Rows from block 7, named by matrix and row number. Rows with one number belong to one channel. Each number is 500 + 25 x the weight over its row's rms, rounded and kept within 0 to 999. All counts start at 0. Numbers have three digits each. After the name is the row's rms in percent of the matrix's.
# convs0: first width-11 conv (model.blocks.7.convs.0.weight, 144x144x11), inputs 112-118, a 11 kernel for each
# convs1: second width-11 conv (model.blocks.7.convs.1.weight, 144x144x11, transposed), outputs 112-118, a 11 kernel for each
convs0.52 100:483478473492479487501520513537550499488472496504501514512523516495534509504492490516526527511502510490465497516528497495513519539560471484489459491512519514503517512471512521484480470461467477491489527531495502526505513520514523487
convs1.52 112:453436480506507506496520531554534508494491502515537521509536535503496522509491490496480470508545547533510500476452464490490483483502497476475477477510503504499499489477494511515515515494486493491503469477495487460461504512497493498
convs0.53 101:511467446472482503506504528549561467479485494483475474496525527513505491495486486507512532545518499514505534542522514476469499516528502514532519517488475479486487469497494505509524499489460489496507476515479480485446468504510497515
convs1.53 088:504503518524516526539533517502483490469474509530505467480524507461522547559539504491489499499494503526508497496509516500501489489516516517503496497512531533523511509474490485505528507506535542527522532562545518502517523519525535531
convs0.54 100:497450481523534492504517503510558516528518538540518500492492472470464458473477486514499482485489502507515517525517523500499478456456505510510503517512499503495507504536498469484501520515470435408420539525521504513487499510502457443
convs1.54 099:507477447488482477484479503533515497482475496500475459471499519527453490514497513551536524504497490540518490482477477476492499498488501543535513496491496519546552524508523516505510497484498496450407497513510516524509533497466467439
convs0.55 101:487499532513526529540510506521516483479493498505520536541529509511494494478486485503504477454445443468478490494509512527517492503528500518505509530520503488480478469510516540568562532522505495518514485492483465476483490475480483502
convs1.55 088:474480494513527522514502516539541525527505482477488468455451485508489498509538550537513502492474468523499494481459454456482489495511498482488490501510514503477463445504511525538556545526516512514540469471468474465482494480463481503
convs0.56 099:514521515507518539551555492416453506510492469481501505510507513509479499526534542532524511464489522501545536506507510506521520515523498483477491494499524531527514501422433469472478510512513501483480512519524508512495489452484499497
convs1.56 105:512506513522494472466465457460456508527543522517523523498477491506497497487481463432423455492499498483475489515519515522525522511516591553509489481474467452453453457444483517529525503502530533511513496489496492475489497481478514525
convs0.57 099:487478483508489486481494535545515505501491492502527534533541548539497495489499516525528524537511500485471485505531530518498505530545492481478482483472472462465460468506505506519533518524529525528509553518522510487469488491518537558
convs1.57 106:472496521527515532507492484503518518490477485489502510523499476439467489498493474475480475467471466510511519528522527512500490470477518514514494472483495498505496493501519518497485478477478464448459510519494475478462463473481498500
convs0.58 100:507513533530496497490486482475466526516523501448434481516517503516459454457471469502503504515524563508502488492477490507521530490464484486506506495501509517489481484434458477488489500511524515510551505499510500520512515513517491505
convs1.58 094:471513517520507509479475490473476508513480444473475473479472489495512500506520503475465464481495505512517532533527513487465474487489484465473484476485494522517501486429451468464480486493501518492470507516503493487492489489494486487
convs0.59 100:458467487497500522527539521519517507522518492456470470479501508479535520529528517510491455442434450513510490485499504505515515507476490492490479467478501518533532522607574541538540521500504492489470544536496490514520469463456472492
convs1.59 091:528509515494462452472484506514525505519522501498494508533545551548524522521519512498488496525520505470474485496495508524516500491492493477443437440456491514521517523510512515538557564554553540540529459478496524522503496509513511489
convs0.60 097:484457475500541525504510526527517455477483489490455451494488485495490502509503485457470482493476500534511506495496488504532534549541528506508506493463462456451464478503483480479462455461475496530542508517509494491514501504522535542
convs1.60 121:508501489494502495496485487494521498484499518499477468475476467459528540528513505500506512519513494502502512516510488486493493497506507523522512501488511513504499500497519534537530527522511520540539462488502512499490491478486495516
convs0.61 103:473473468486514490442432466499497515495469453452471492525535538546508513500504479478468480489494502505506505491455478506538548554539522520525502474449455461458473471502500531550535508511510516503485525532538530513503516508528531511
convs1.61 120:431443456481511498472498501505524490479477471489501487507538535523461479499490460438439477504491456584538514503500489479471477502512494505499503496481492507502505515470472481485492513522533535541542476494521527519523512525522514519
convs0.62 097:458515526486477488529484462461495537523514528500505492494518538525487500495487494507504510512519494474482485472497491508525505494514500506513496483500517521512527546470467487474476478477491491478459492483475506513497532527523505501
convs1.62 102:509522514504514513510546548538547574555539494473476487479464443473483504494490500492478489497488441494505495487483502506496510510483484481485513514519511516520513493457486487468474484484505502485478515530539542523509500503498497483
convs0.63 103:515518511499504516503522522515533485481506516529528512498510511491470479495500495507507526520490478489477492487496493491487507495502502526536538537544516500487487517495485482481462489499472467478500482497488481502513516513504509514
convs1.63 096:486475511518526543566555543540556479464452456476501492489506506475493499484480489471455431411401420540539539509479469477480490485486475473486491477483496521538526525527530534521510520520506493493482498514530540542551536514507499492
convs0.64 100:435450476466496492458516515498498476505509478460486489494546528467509527511498479448464482491509500482553555540545531502521495494496519504506497500511507515521525535516518521496501520530508497456439517509510509493496532517488483526
convs1.64 114:531511504496475464519492506521546513476484516545547536499479499510470493470469492519508488505502499515529517500499497504485474499529497511505501479486506493495502503503491493513507498473479495496495443463486485483517490481481487477
convs0.65 102:473488479522586574543530531516521498493510501497521540514491506512542533504523525500497477475502520526535527501500506517502469460481469482487475489480485502526547543469480502506523522506502508510516530512485474473481481494510529509
convs1.65 103:509503492480477478474483485493485478484490503523509499482476483493549546518493480469462451461448442505508515516513492479477488486497485486477483497508524516507495501485487505514531549560559557560541508495477485504510504504509509532
convs0.66 097:541504511543537564500447464490494551549532518487489512506473475464518528544530514515513494505500513496516514509488491518517494475474461486487493487472475472472477481497526531524485496492480469476486477488480507527537501490480489512
convs1.66 098:508515506493499506482454482495495459449451466485495491477469466481530531526520518509495485481467468502495495476490501512517507488474501489499495480485486495494491503516506497486500490475459451456470479491490487489477484477480487504
convs0.67 100:456483499458492508551523491506527492489495500513523511491509509493517508505508501485490459418452461589559533498519506510505467492503540515524500485500505518520522503589585567542527519508509526537514537534529541556528508504511487492
convs1.67 099:468455479507503494466486483459474477467485495495527543536522492501533515491499483462487503513481416493498516517500468442462468462427484475474502499485480461475494507533522490470480475460424436478479505500477488497525537530513529540
convs0.68 099:436452512545522510487483505477481473467490497502521503499496485512519503481483494453461508509519524482497532558549538483476501510513484474522518515492451458458473498487509540502489496487493525517492472473495495450468506499497502464
convs1.68 100:515483468448460479505469491528529522489480498503509489474489531539535521525523506520561564532487488502473492495498484473478480510543487503482481496505487481473439445496483516540547534497461477495500475495502497490492492493508524555
convs0.69 099:492515497497495489477510505478510474492501527522493477494513508488482497518507502496498521529522502513523491482490502486490459419455518504484486485474463457459485470520515501499501499485472497500475502510500486485491497503520539504
convs1.69 107:515497511531540544528518508490479471490493478501529527528522514504483501519536502478476503524512471509496494506505509509504486471448477466460462493523524519532552534499496500502505503495511519493472456449443450471489488459442484516
convs0.70 101:487487491466505528511530503478495487518555519508517506506474489545526523507504517495487483483482492468481476470469467479516507514502504487467454486514526546529505497422466481471481476502529503515514442486519468479514515534524460466
convs1.70 113:470486499496483493488506511494466468481494523549506475488514498467532531495471493500502501509513495534536542553519516515503514540515446482491497495505517514498499519456487485506502493502525538548541510491488504493517528538537533512
convs0.71 099:519510493504497492494488437423425501509536523520541509453435426423531501495481476494488480490531545504525532522509523497487513527539491507490488517516522514503510501470498498484488505516527508507507537513479474464472477506520517486
convs1.71 102:506509516495498509503499517538531498486479487499506498484492477492443470486512522527514509510506511534559565539506499501499489483491482485502529532509500506518527524496503495494506492484486486497491483468483479465493493473481495510
convs0.72 100:476507488475453465525526495501516497481503506491496503500486492498524517502506513520514497487466482509504498504478470500520499510513494536545511509498475491524516511487526498483509511515496511527509499492495510522487472490496506502
convs1.72 113:461476488495485491488480485476473518517534481441475484478482489482460493509504493465474486493496501478510499511498492499522521506514517518518523503497492480507517501455467481475499511532527549555549495503511508496489491486477490515
convs0.73 099:481500521529506502506494514483488560549532530547534534519501502507487492510509530532515497500510532509491466476470523526518489454481483474487498463491538532497475475488474490524526555578541516525530542511539527492470499502518569564
convs1.73 076:508512520519501483476483494497518523498496518526524503500482498509530547548537522522524522503498487525524523509498491495499482469457472496500489491487486484463454468477482467468465462453446446463479513514517554562542517513534506508
convs0.74 102:464470476480491494483464437450482479470488499498489481478484491501483496501520527520533505512524513549525505484506524534521518518514472484497499479452482492494480477454449465476483483495486489484456568519506541549559556554546546531
convs1.74 114:486472463490508532528523537540553518494473499518514515517514519530483489477454458454464474477477493549550547537539517498485487497499503508509511519519524509508509513511500488482492475464479505510532550555558552537538532531528514520
convs0.75 098:504471450447475507477478491457477535522502484507497484509529510503584560513498508507505495457446470558559559554547528501480474443457486467454470492504508517510506500453466482504501486471483473448485481498502483465480501527505498518
convs1.75 089:499482486499482471489478480467465530515491491499488465479497501516474508528515499491492510508471466546537544534530528520518501469452497513519520504485459471492508530447465486499495478462477464453449521503496496491477481483490514542
convs0.76 100:505513495492472482465452445468454497504513487483473440451498516532475471479495514500489527545540570530548514476452440482477478499529502521501476472457441440497492497491507498511494514505501499517536539513521527484474502513501510519
convs1.76 097:467475488512503469483493502490484485488491479464480502492502500504511512508504475474495499485485495501511505486469467467482469446441504502535526475459484504493486492473493501500488477456454467468422495511525511500507532536516526519
convs0.77 098:503538501499515513537514516485488524512514514485536535477463438425512522506507526562536470449448467494502480471484476466461469490510490498500494464492523517511524484514515520491503509524514502482478480491501494490500484448474515515
convs1.77 092:508508488502496486512544596579555497466462450446451496491493487465521521527523536514514521532489451503494479488501510514519528517505492498501497512498498497506513523518534524525516523535517501519529500476486485512534528543547554543
convs0.78 092:495479474468463485501500492535547523498476487508505499507511532532475466473481484478455464489522527512515521503480498517502484476463490496483481510545538510505505494486496481475463486478463448455462514516543557536538541529532524523
convs1.78 085:480472472478468466489508517512509514496492477486488490504510512502476477500518507508493495509521516530511501489482472469469474485498496490484507518530532520525534525494468461469478476466466452452468496496494497480477477486503512516
convs0.79 101:554541528491515516510494489483523529556552514497528551545508475470517508492501508504501478470485493543556552505516521497468474467511515485464472487503473460464455472454460458460490535522517502497471455473499518515505487491516505486
convs1.79 085:544491454454468489500501477464468552549543524506488492525527515506541524508539556545524512509510514504518510498505511511506486488504500497501503494479483477490486506535534536501487482478472473472474527498494492493472480510521532509
convs0.80 098:528562537506499514536532518480473494494493495513536521520547534514487497526502516504496492500505546487512503468474480446436479499483489503538512469460491504528537552522527505532567552511499486484483481504482493503514508476489502512
convs1.80 099:500522547522489478498516513508516468487460456475489499503507496478480482475461465489491490495486491495492493478463451448460464461458519498477474467449455488515514490499478481473463477500501480464486499478480501500509510512497475475
convs0.81 102:490466468502487501481442538538495483484477508514502474493512516523455502511509517501487498512504508530524519501509530508496509479486477479502519506499509524519528530564542531516485495509517491495500512482455442441455477501491436434
convs1.81 112:486472482525541516485472460487500489494506506540578553528499482482489480449437453475499524553563535523515501474468490516533539513476529503487482483469472464452474499486493497480480468457431458473464478485480482492506508518517512521
convs0.82 098:461510523481462447460519510491478539543541550547504484490509492475570568562551551560531533562557548542539571570536514477481485496479539585535506479470468480505490478513495509535499474458447442448447550538536524522520511488538524497
convs1.82 079:477504514492462475481508494473499488489484469487489464469461450473498494499502494501501522539507487551522516521501503489449436443466451436458495476452468468453451467518516494493494472438432431433435526502492495480497495491465459454
convs0.83 101:508528526528510499516523529533515489492500512495481501512527508508492503519525516527517511508516537487504506526516509487486466465479516518504507511526517500492489490434464489477466461452472478497481510497488493487488491496500503486
convs1.83 102:500498513524532516483449435459481494492502495477475492510501481482491479476502520522483464459468480523532540532518509504511536543535511506482470475487482477490503510406429459480485500503504506510528512509514515521524513504485486491
convs0.84 099:440510513507519501463464498509463463473530509497533522478446469483531526513522520521509510509510493480496507513492486492476476476467502504507502476484503519515492454516517531520533538509485491480486504473483479475483487494498494529
convs1.84 095:439457486488473489488458471491519483485468459461483484515534542537541520505530505507503507491474500577562532527528530522503522538520526519499493493506499490487496510580564503482478525520488494493489517502474478490493485525529489488
convs0.85 102:517522552523544546504504527563576450494519545547512482477490508485523524517537548516493494489503508515493518509488483470489536537548506499483465461447475499510485456512536549558535528512501523520513591568563548541513513506488505503
convs1.85 103:469500490468473463443450484485495473466472484492502521521517504527475481498505496493475476490507498525520504501504502495472470498518499467466475500496489498484457458480471495516510512490479478501515480482506494496491484495512505522
convs0.86 100:452482475491465474483484476534552512498497503505494474482483485511539543559593580536528516493476471495517494485515507482462465483470493494498489497506521536543533525500512507501518517504519499474486524512519538524499510541553536501
convs1.86 097:505507499485481476488511511481471503504489496504510541552552512498498501489487488494488486492477470502508519522505487497507512526536523496487466460457451456466487492518528537535509497481489476472471492492515503501512523513500514545
convs0.87 102:474470502487492496495483481465483534530538540534505486487475443459464490509505509511504493491497489462478488493485486496520528515528472484496490497503510515518517530505507511508525519515515519517532491477487517514505490496485500513
convs1.87 098:488473475500519518502477475471465515490483495501512514518496478486532521508506514537533534539553565519483468454464483507500490488501490495493493488490505513519513513509505507507502493496507503492475484478482461437448481514528524525
convs0.88 101:501506506502514511484491511510521503515515496490521558533490483481510506474477478496511507507492487520509500504494489493506512493472496489487494510519534529511519512498470455452452457453457461455456484475469479477487488481465466490
convs1.88 119:502479470466467492501482478485492500474461461455460463507506516491450459467483505505498508519514520470487509520514494489457450474492480485479492502537551529519506512486499496486474464459446441444483487496496504511513507514518494459
convs0.89 101:498498486481470465474475473457443504516524516495513514509478490516515498511500513523520511519515521501482492501511504528514509513519516528525504501510527522512489490473505526497492499518511501510507505522532521514504489484501507501
convs1.89 100:507529549539521514531539560564552517504484468479502526497476466480412440459459449461448476497487484520498477477481467464479494515545508508521519524530529521532526519505492495505516491491500479494526466492494501497495488496502487493
convs0.90 100:454460466461464481506480497522508501499506522531551579575532502508523528533518508512487464484464475494497501527536531521474467505503487478477468478510501495522527543514510507510524499490479453449459513514510480487499480501499504524
convs1.90 117:509518522519514522510529521510509508491496495506501513524536525502506522525537507500521533529529522500513527514510507514520507504503511503506517499490491497509514528477477477490504500505499498498492492491492495477501520539544546550
convs0.91 103:449449500507490522515522528495501484476488483479513521528536541485466481468460466490503527514499489453474480489511544553547561558539497491484486471443448471476495512521517509491499496483479470466477493475454470497521489480505536525
convs1.91 101:520548525506477475461475476451458516530528512486468480497508492500490525523522544559528507493475475504492497506508514499483479477468548536539524489472496507523505514475454440453468501507496464468504528524526522525543555527497493496
convs0.92 099:497490496524513480482511500482484481475487496478463480506488469457551532528494465465479511525513496458437457460480456445475496504491485476475487515515534554543520509480487505510488473482517524509484509490482481479491509544559552544
convs1.92 117:474455477511516507506503515555605493503501497493487500521519487463529514499495485499487478479478469543545536521498467454462463475493478497484483512534551548514487508493502510512509524538515506494479485518532507461451453459475468460
convs0.93 103:510515522540506492476453455485521449462490492467467477489475472493520508538554576588575542517488508512524492470448450489545553557562513504513485477480484508514514537487504502498493494517511490487462495511527499489503526517516534546
convs1.93 084:508504498479456456490521532535507516475468466470480484464460486515483493499480451454472504490477467482496503508504500493477475477490506489490517516515524554566543550471472468490504494492483495502501528533515499487506536516491488495
convs0.94 100:448468485498494491483496485462526510521519513520524518518473439456533508505519545548549552540529552522503506491499521533525528532570506500496495484477476490488490485508508537555565558534493474500534456464489504495487500468481494533
convs1.94 102:526509505507505522512499473464480510485480472499535522499501502512520512502501498503502485470452446524522523520505487485480479477473498502494501508508501512518499476520515517514521514516522503524514460488510510505498491468466465474
convs0.95 103:501475473516503493509516507526480527507516521513537570573549538543491482498518522535503494490513529525502495497513522545528499487483465485507504508490492515513516493474485502494512517528506508496500497497511533508463440428451437456
convs1.95 114:507512510491483473488513506475466494482483491495480471483497503507512521529528530529504514529537531456474498505485497507513500509513465475486508524518502489474473501495473478502522555533519507514511501504508523517526519507483458459
convs0.96 099:472495465450460501518523561571561519508482479480483490503495484472531535519505532528521518501480482561549530515502510500478453459489466482506499526533531524527502488512503486508509522505480468474524487502488497528512497473489496541
convs1.96 099:521495462466453454466488516518528510540540506483478480495507518511477473478493508503488491487509535519523524529527514512505521525525506496487459444451470499522519508539547538524500504515507507488478483477489499505499470474470471485
convs0.97 098:500484502504513518512483508522529496507513513509516536521526519519513495504511503480487501504539534498517516502499490459463493511500511511520521510517484482483477460484485484479468475485513538544560475485475486481453465465475466460
convs1.97 104:461456471519516491469452457468453539507480485496503516511502513528488492509505470465478499502508485530522525516519518514494472449447466458457469475482471481497492471494491502511527522531524515509525418429460480469468471476474487504
convs0.98 100:513492491501473496481473473491477462450478509517520503489512487475485478490513504520526519495490511574515489502492506482449449502493495508519511486467485502481474476541488474509491484492498476480483468446458487498485483474507522485
convs1.98 109:461471490495481472504515510488445490478468474488518530519508496491528506512528525502473466476487499499503503496500497507507507504511492483485505519524528516512504495497496503513502506514510504515483500490491509528523500483484483516
convs0.99 100:503509513499486495541572536511507505496495512489493517520542530517515522518505508497502509500486481504519532528518509499515511507520500492500506506493484487482495506528539542535531514475461467487494502484524540549528491462470497513
convs1.99 138:520511502496479464468488500506517475501484468486510523518505506510461473490498482464448432452476503527520515519512498506525518514511486511520528509492495508498489490509498479458472498504499508511532521510508514533540537515503502476
convs0.100 099:515485468489513498498490488488478521511521525512517488487483491512499515494467470490498502504503511481494511531510493487528520482456514524547562522515517530538540545509510505499507512500506539521500514515512521545571529524546544517
convs1.100 087:481485484479476474490487511492478518534533513518547528506489505504538530542529546570582560507464478504512518547561547531513518498490461461479503511508501506495504520476474481484503503497470469462474505516508552563569538527517495515
convs0.101 097:446475498503488479478473471492484484467491505508490473450461491531483476508530530524519529524532507503517530554535518508495473512518483484501488485506520517501490465527541535542523535545537513502519480492500523516473488505501502488
convs1.101 111:531531520531530520521527530524526536535519492479497509496488495517494486479469463482489504503486477484488492512536546535513498485487504515496482475474497515541548530460493519509488485499516513512509478473507533533513494507516518524
convs0.102 101:494499550516474478466487476489506464509520485478480496498488469492462494506506503503518501497485506508510514485457480514510469447449536533513501490493484473467482500492504529523485500529526498488499482470531529504466471520522484516
convs1.102 108:510514515507498513502478484503519508518509534523500497483459447462517518516500487493498516524518513501502483470462478487487502533559504510515525512511508512519498489520544560543517511482469466491489488474486489483492485486490462482
convs0.103 103:498523552534510487510553565587638517498473489514520528512508497476473486491486491505509520528532508507499499496520543550565543513526501492477480474499495492479482447483476478479500511515502514474463479492490495505483469493515516507
convs1.103 111:452443440461488501509513511518526474481472472465476468479495502512488478487504501503494467453467480448456465475471466475504510492492480483485480487484496504494503511515489494500512511497468489507534490479470485500492492486492503543
convs0.104 104:530526532528522519510492491490478485504483466471468475506517492502529517504481509509530549561570554476488495480485503496502480454444527520530544550531512511497474479559525516522525512508502482478508515498482469468471475479480479479
convs1.104 095:505483476472445448459466457467484508493473466483483486480481491494447441467492504497498507524546547541529506503500527549543521523529473472482494515514493488490477477559532518511498495492477455436433487503513527529526525538545522511
convs0.105 101:521481484513542561522471449474461496473473521570558538547510490464517521523497487515515514532515496478450471472485503529541541487454533511492488494518524499497516516503493475477496517539525520516490517506486504536532505517524548480
convs1.105 115:487535549514510478435478495475470461474495475445467494549561541506514495483509524532521508505525535544526508511511493491507510495501558540519508501496497500507509517504469490501469477507534524507488548521508489500513497478461454463
convs0.106 102:450485492480484492489474481485482537554546535517503487473479517534463489499503520523533542523519524468497512499495486491507501494489496485494514504480472480507532546499506498463470482480478506543537516503488485493493506509482494534
convs1.106 083:497511521523502497522510532531521540536518498486504510515501498479537538525497497482472485482483486525531530517512501489489477491504486484491491490490495500514511508511497501516533525515502476497505488493512518516500485492494516506
convs0.107 100:505523522500490501501546552522505493516521526521504505485494471450554545514492497497497479474489488543537545541534528551551516501507465478501502533547548523529523523499496481481465482517512464451460524503497500509532531508491512537
convs1.107 100:449474483471454470466478498505515457481497485474505527536519500503517534535530511494495508510527506531525523527553549523498497494493519482458448467489508516502486486553545537508503518534509483471477528525500497485487494477497532546
convs0.108 101:556518517508494505499526552521496501496482478486504499498499488483549563551546539529530521506487489572552531492475488486511541533501523527526527496479473480500510536511509494497510505523510518524484485469495515517498519498474455432
convs1.108 083:498491508507505515520512496494487514489466468488518541540516513496507489471464463473488481490512519487497501516501494503499486473491498492494481472479492501501515537451469477499504498508522528502498503511535553548554513501498499490
convs0.109 097:548518515496502499487466484512510496530493473492503484457469517553516525513505497484480481505537503475495495476464476500501497500514492496492490487491492481468473483490483479493519495520539535531542529538538524489473504527535525518
convs1.109 117:477507520518502496515520495495503523514507499486457482481470462480528502481467454475500504512509523478494497482474488458463483485498475465444468488515523526530518528529493466495516528513513533528505518498497500500493453435443452487
convs0.110 100:481487475454461500520495499476522461468492507531533508496469459480484471480486465451461467474467474508519525507502512492499532516539501490466494496506508498482485480497499497499533537547540542546538471473474487496508516519509476440
convs1.110 087:512510507487469459486530532498468492507511507504507484468469472493506521524527496495499510506491486484494503516520496516523516513504527492461460470491509500499504514495500511516496476468490513539555478492491478463469475503520530531
convs0.111 103:507523510505494514491490492487502531500482482489452444459462467493515529527521474466473463467453453509499501501508535491492530528540503499511512521513483478487488481464458486504523520511500484459467509521536489504520495480461468491
convs1.111 090:515495490506468468498497476463475462472491491506510491496515540502566542542528518513509515486474471506471450461484513516521530541541532543547556532543530538525502504480501506519506479465471494511500496494504543537523493480472477486
convs0.112 098:533503511505518518495495504497481513527520527540540503492509503517492528500511511487481521517522541564525520502488506483479494489470472483476481483495505504513517517458459487485472487502481470463444517509502511499497485476469498529
convs1.112 079:511504512508500512514481477496509540539546541520503484480465448453458478491509516528497483487512536525543544535538530527523513498498480495501494503480486463466446461475496514507505506483485482495497503503510483462471480516540549525
convs0.113 100:505542550518493481488528507486492535543515523523529551535539543549503491507510490477498521550546509475472471491490509514511494500468501491492510512529524522503485475506482463488473472469478489477449516494497511528528519509532514499
convs1.113 083:514504504499505503513531531527515546537522506509499524564563528516526509499508505510533545556563561507521519505485483469473464476494474487498513504486466457449451467528510490491484496501478487466472516542539531519550546537508491510
convs0.114 103:483510545554497491487486508447493487472473464458497510480486496494452468477491502484487502491491478430436462509502512505466463443496492522510519515506513524503475483471464471477511533494463519528500512471477486493487484504530526513
convs1.114 101:506501512521496503507512507489469523548569544513490498487487474488494499497479480511516502506512486483486491484473479492487499510496518513491477485480506535545531510509539544511505513498495489506507485496506524529516509505494488505
convs0.115 099:531495485491478469478488498493459520528508532528529514506491443416507482455450475480485484492498488470464452462463438469446455455445493482476482476470481513521517499469446456473480487499493467466524488490499518523511515530526521559
convs1.115 091:508519525508499517515490497496498503482479480490501506503505474475511506496499481455451464491486470516507504522528536546534519496479504485490494486492518533537522507485493504515508504508485500541554507510503504516501470471508512504
convs0.116 099:525499481471474497479483490506533501492481477492498497521519502532490477480499525537549557526525518543523510487503521532520535528513536506480486479494502491479478505506527522478468478468508538522496490506542524507494526552551517467
convs1.116 086:498494477484512516491493505527506532515525519483467484494492481464478505520518518524499484465490503524540535522511501498495496480492505489484481475483492483492505499472468484494497499473493476458446503504496495489516527524517497468
convs0.117 103:518516511479493523522481494521519539551534501488480508490465486503503496499506521503464484513485484480474478466465489519482483490511509506517504496517495491492483477457469491500507489502502503505544477496520557547507517524506495516
convs1.117 087:488507522526510495475507539527503504499517526524508466452471499513470497501495510511509490470474497522517501493513527530547540544550523538518493490506496495524555555515502507525536506486472480489489507504493470441454448472488505522
convs0.118 098:506516504522529506494491491481490504498514521521508496468478494528564553532538540517487510554564514557563554541530523511516514527536462481490495512538538525512491460534529522510490484480495531509521531503473492494466470498524505490
convs1.118 090:501511526522511498492487498521523526520504476467465467496506506526497509507488474456444457477468458546534510495490469472474492501509504497481492491494485470461463482511503497495494481457462474474497481479490499510524503499510523525
convs0.119 104:547514482500481485504502494511527515497497511523537550515494503527482473501506508530524518511506493516487479493505504507492454459477478470473477486515524504508523494545530527527528532508461482526527496495492494500499496476479488524
convs1.119 111:524497470459473475455443467486507501495505501500487458474505520546498483457466457479470485465471496514499482485493503520517499491496500494499498497526523501496478469493484503498484470453444449458445462449458456463498506494481448418
convs0.120 100:517502499505520520524520509512492524543550533501470467479482495499492489492494511515514516503507523485492490488463462455470471506513480506531543542552542520490454441502525548520514526517521526514512463485497519553564553514497499527
convs1.120 089:523534517503492471458479500536545526539559546520495473495512505485490483453468476481472463471493486462466479465474495487453455460489488477483474488487502523534528519480467464458480492498501508512506505502485487501513519523502505489
convs0.121 101:465502520504528488494490508490453488484475486475472456480503496491495505503510505475509504516500516489496489444453458465487511499494490477492510522505494494515523520494490495481492511489493507527528492528515515540512483495501509554
convs1.121 101:503523510492497522525507484477468504497466445486501516502499516531467482472460492503503506548565531531528505491482492514542556556547504510505505497475466496490487465428465463461491514512486459476509538522512546547528521507502510524
convs0.122 099:532518474477497504498493499497476471467466483492491483497493482477485488515514498498508503486480474485458465452463493509545567571560505502525524510515520511488488490493482485483499475481477458466500455476503508533547522506501503491
convs1.122 096:517502504494485476482487490486481508516527514501507511515513500479469477491498503509498486476481492517537530530529524524507474477492455468495501505518520525540557573491478467485495503500498485466454493492488491486482483500499487465
convs0.123 099:515506467492501532497500526503499481480488492496498461464493500485515507508497508518533542507493480570532509508500508471498514481463515543542539560550530520502473457513512501481457451475493475470486504498480493501489516521510511522
convs1.123 093:510485472469474468464494499518537519513523530522485445456483507514513492499507486482488479480469477478480494494505500504505494496509517508496499503521518518518519514496510531517512510518507499505508511519524515499490495499500497493
convs0.124 099:524489521501494482468461467469460477509500465476479479487493499518440467493505506482481488516516518483482476464488480497486467448464503487489484467477492513490472462477479483487509516510473438453479476520503454447495491485488505526
convs1.124 112:548512472469490481470494511518515479496535530511501516529499501506498489494512524514491501522532532522511523536540512488492512525526520512509503504533527504512532535492487506538519509503481474466444491506525519491480484479450454479
convs0.125 102:480482468477484498496503553550517469452482502500513509513519524514469481512531558579591571532504516425446472473482479456456481502510560520507490478491489496490483469524516487487471481481463466471486473509528508484471485511522536546
convs1.125 081:541539537509476463470495490469448494504503491491510490512505488490491485521504502493473464496532542503514506503489494519513520509506494468483493463460445447482505504475473471486476476498493487490486516489488496493483489474473473478
convs0.126 099:497498494488497491484493476481438498516518495491489484509539528506515519507486470474493505523527552534542518503514546538515547524465506515513514509497487472470444455491474502500488495494500506480465491479464494507493484515525520513
convs1.126 116:473497499482497514502481458464489528518472458460441471523517493498486507509519525516477486515524525487491503513506496507516492469491501480484489484464443462493500517499493478461443473504520509508517493506483474488507521503494497486
convs0.127 099:516501517557564528535523467473483499491505518540551569544518506500483494506512522520510521521507494506499484487521511531547513506530470463477499501515535525509490495493501493487492457456456479467443497491489522528523516501495500512
convs1.127 084:468475465495523532493462442433449540533514505502495479487495493492533526524521503507512511500511521529528520550554554539521494488510478484498502503483482475474469493425451446457460484500487467503525531537526506518537535550529500498
convs0.128 103:499470452458434439464498472452445505495495473473490503517529529516469464461470504499500521519531541453453486501487486468495495512534461478483477466472465478481494504505510500500507495474465486526566518500480498516534546511528536534
convs1.128 084:503508519521493453473497522514530499511527533543531515503542550545441471481486482490501517516506516457481505522518499464438451462466430418437446451460476496515528512510526516503492502514501508496486496483468456452479499500514513515
convs0.129 103:452473474507522521513520528520488532513510501513511502502490493458486486473484488486504513501485487480483483480473473461475512523524501458465469501531536526533534527490486505500521517495496495498494523510495495479486459467494490507
convs1.129 087:521506511493491503503526532545550470472446432441451458498513507515479480464452453464442430432430428535535547570569569561533518515502552533514505496508536549549532523461470471478487499501496490503545454469491494502530504500513521526
convs0.130 098:516538532516500510502496488533541480473469499492500531526493503485489488502509517522530520516504503471466467493500478466482503500479511515505478474477479482494483459468476470460460444464471471471495543523524527541520494514516528528
convs1.130 092:497508516512523530550548514489483555539539523513519540526529535528459449456494517492468475470470504460477465472473487494529517503495523512492473480489476456449439451535544532528503505508503496504516542543533552553523523514523523526
convs0.131 094:518523531505502526530551441440484501520504501508502496497487483496471480499494466467437418453487534478491504506513508468468459462492499502512522512496534520517502539519510502497505519472481499516527483502502522510504495496511520512
convs1.131 100:495509512507486449455501513530555482480490481487506516510514500484470480497505482455449458471462456489493480484475459448466517535528469489493483493481441425420444448494487506505489489486478481503500456451448445471491497491482502515
convs0.132 095:497485516521495486495497493488481544554567562550536517521508470446483497514516521505515517527533538452471484451459462475501515496504513501484502524510509486486481490494476454470484480473513531538502529524513514502505497501507508496
convs1.132 073:464463465472470474498544540527488519518522530525529551526512508513523502503508503494475486472487502565580573568542523504505514504507491471479460476463456463474473483486500528517491483481504488503503496502513512524535529515505535541
convs0.133 097:505501532531489499508498464471489529503501481489493512520497498510541544552520502507497476469469493578554525524520514517487454445452457461476493504503493481497489483515532534544539533507498511531522490512515490484520523489478463478
convs1.133 100:558545521519530513501501492476488529544534524519510508512523518507503491495514500490468456466467489555542519506496491495488472461480526521528523520510502512518495485517513519532548550528515512509501519507502492466473486491496490489
convs0.134 100:577556564503457477523520505515497497499479494484457473466452461454485494510462441441451500507487463523470475490510538545548522524513525519527519504492508509493466460518536513518512517516495501494495494520499487472432474489480487495
convs1.134 099:511499484497488485503507500506505518512502491480503498509504509504494496502514489482479499495487492483467443443462489503495505518522545543526514495495511499497496469470495501482491516509491498531497511498483503508480474494478464460